config = dict(
    model='contrastive image-text model',
    crop_scale_min=1,
    embed_dim=256,
    text_encoder_head_dim=64,
    text_encoder_fused_qkv=True,
    text_encoder_inner_norm=False,
    init='kaiming_normal',
    optimizer='muon',
    lr=0.0056,
    nesterov=True,
    batch_size=256,
    final_lr_fraction=0.01,
)
Rows from block 2 of the image encoder of a small contrastive image-text model, named by matrix and row number. Rows with one number belong to one channel. Each number is 500 + 50 x the weight over its row's rms, rounded and kept within 0 to 999. All counts start at 0. Numbers have three digits each.
After each channel's rows are labels from the 100 images, of 14848, where the channel reaches its highest value: "lies over" is the class under the peak. Only what is clearly more common there than usual is listed. The data: made-up ball-and-stick molecule models. In brackets: how many of the 100.
# c3: 3x3 conv, stride 2 (encoder.blocks.2.c3.weight, 96x64x3x3, each kernel summed), inputs 32-63
# c1: pointwise conv, stride 2 (encoder.blocks.2.c1.weight, 96x64x1x1), inputs 32-63

c3.29:502539558451537493541542521526459498495394545519530502459467487548503491454438516555567520410540
c1.29:556520548553502492561560532564420513506467546502535490466515393464499544446477562487524523415547
lies over: red ball (41)

c3.8:517206486516475483479487489493453554454499528474478454498484472526563527488563550505462478442559
c1.8:473266468539449478472521489504454510448570536496482465495458430588545514456544570501472538448553
lies over: yellow ball (61)

c3.76:453509461558500542549507439566501450464502457463468486548457419428417466454427513406415543466517
c1.76:433604499569499494479520474519470468415460538528511502496458390459452493541491538401474517489476
lies over: blue ball (77)

c3.93:494504503503532514459580538511454534511468542536463431559462499569472487469601435478478560509622
c1.93:504468558486416568487556500521464498417491492464407390569415484541474447452545429477502487460566
lies over: white ball (46)

c3.59:513504430439549531534516480477429531520447512512439424628455507468474430486583526493414517505527
c1.59:509565466467526540493545501507418482514462449532434510525571539554485609551523443412471515540525
lies over: stick (25)

c3.51:557551561440427459565522453569536461599469529543500523448517541519547582442404509575531531408530
c1.51:542515570483496473560528426580512505602511591544494494481532546514515569437424530589569567436516
lies over: red ball (75)

c3.20:532474515571496476492467580548479602477479544604445450583487499559406418410625442514497426489508
c1.20:559493518577508481474468538591447567549513535511455471508487487571448466382603418479506482535505
lies over: white ball (78)

c3.92:461478488420516468476544521522547506436459440495430502541503420488468499541400446435445595433647
c1.92:564468506447440580519444500494488510475496413423518491541483470510548500469438532452577488463636
lies over: yellow ball (38)

c3.36:498522487477484438476491585578485590489502528485507462580526457588492463456569517440482423516492
c1.36:504532529504525466490542584558459554532512519513566503523545463613545560500555443463481423579532
lies over: red ball (79)

c3.19:552500528478488497462442540470425586473580443574485502565466564457497566406491514526497547505566
c1.19:524419598486583516469486495524438445450539424463531517569420507470492541440500474425472472534550
lies over: stick (33)

c3.75:477537602454484507404463448544461444577461504487529520432466500492593511445397506510512461409436
c1.75:576592578473490469432498500527514393578506531465599537502481499518530578453457547491542483481480
lies over: red ball (39)

c3.27:478368491566501516437476541459494553515470454487426434626419519526501390450548458487451513449532
c1.27:464373467498496500442478542476365473449496454503465435569462431517544451481492437513538447530501
lies over: blue ball (98)

c3.1:508465494579458500491547545519444587534482552534494475453528497545488541437585572481531527424577
c1.1:564550526579446437506574544547521524550531587516497449382525510556519535478608557494484556463529
lies over: green ball (42); red ball (28)

c3.16:517537484463480422493535394498493505489590486461471364443488486555446519461575516511455389493454
c1.16:497526517499438496465544414470427477498482480492441461407456447505501491429460495504497387479436
lies over: grey ball (31); red ball (27)

c3.26:471447520401501533573515485397532545515438526510434547525453505446517521483445392513461517445511
c1.26:415501468411482499497553563406479467472507592447489496488513503524469458534449462529492446495507
lies over: grey ball (63)

c3.30:505543561470508521520485451550489471542458451456528514534518651434461527454609513555510544469471
c1.30:476554590484536506470490474491518550504501475524511585555519585507431448427557543562421520489517
lies over: stick (53)

c3.90:473559426514546522522475508520480509436473487467522517451540408454599536512489473410507415502507
c1.90:536583465509619505463490512496537517505570497458540501544552448496560534510436478511552516507601
lies over: red ball (49); yellow ball (26)

c3.28:494324523501545503471522532521526438374557525438562480528568540472537503495440534552466500522512
c1.28:526301442532510490470468508553531418471535541499494501461462508425525500500436509505517453471457
lies over: yellow ball (66); green ball (34)

c3.65:574491462567441483450570567471579479523472464414483536457455499489481547515613481483401514523488
c1.65:503433476564459407479483563454471447469527472422473487432495584518481482516542415444499428432483
lies over: green ball (36)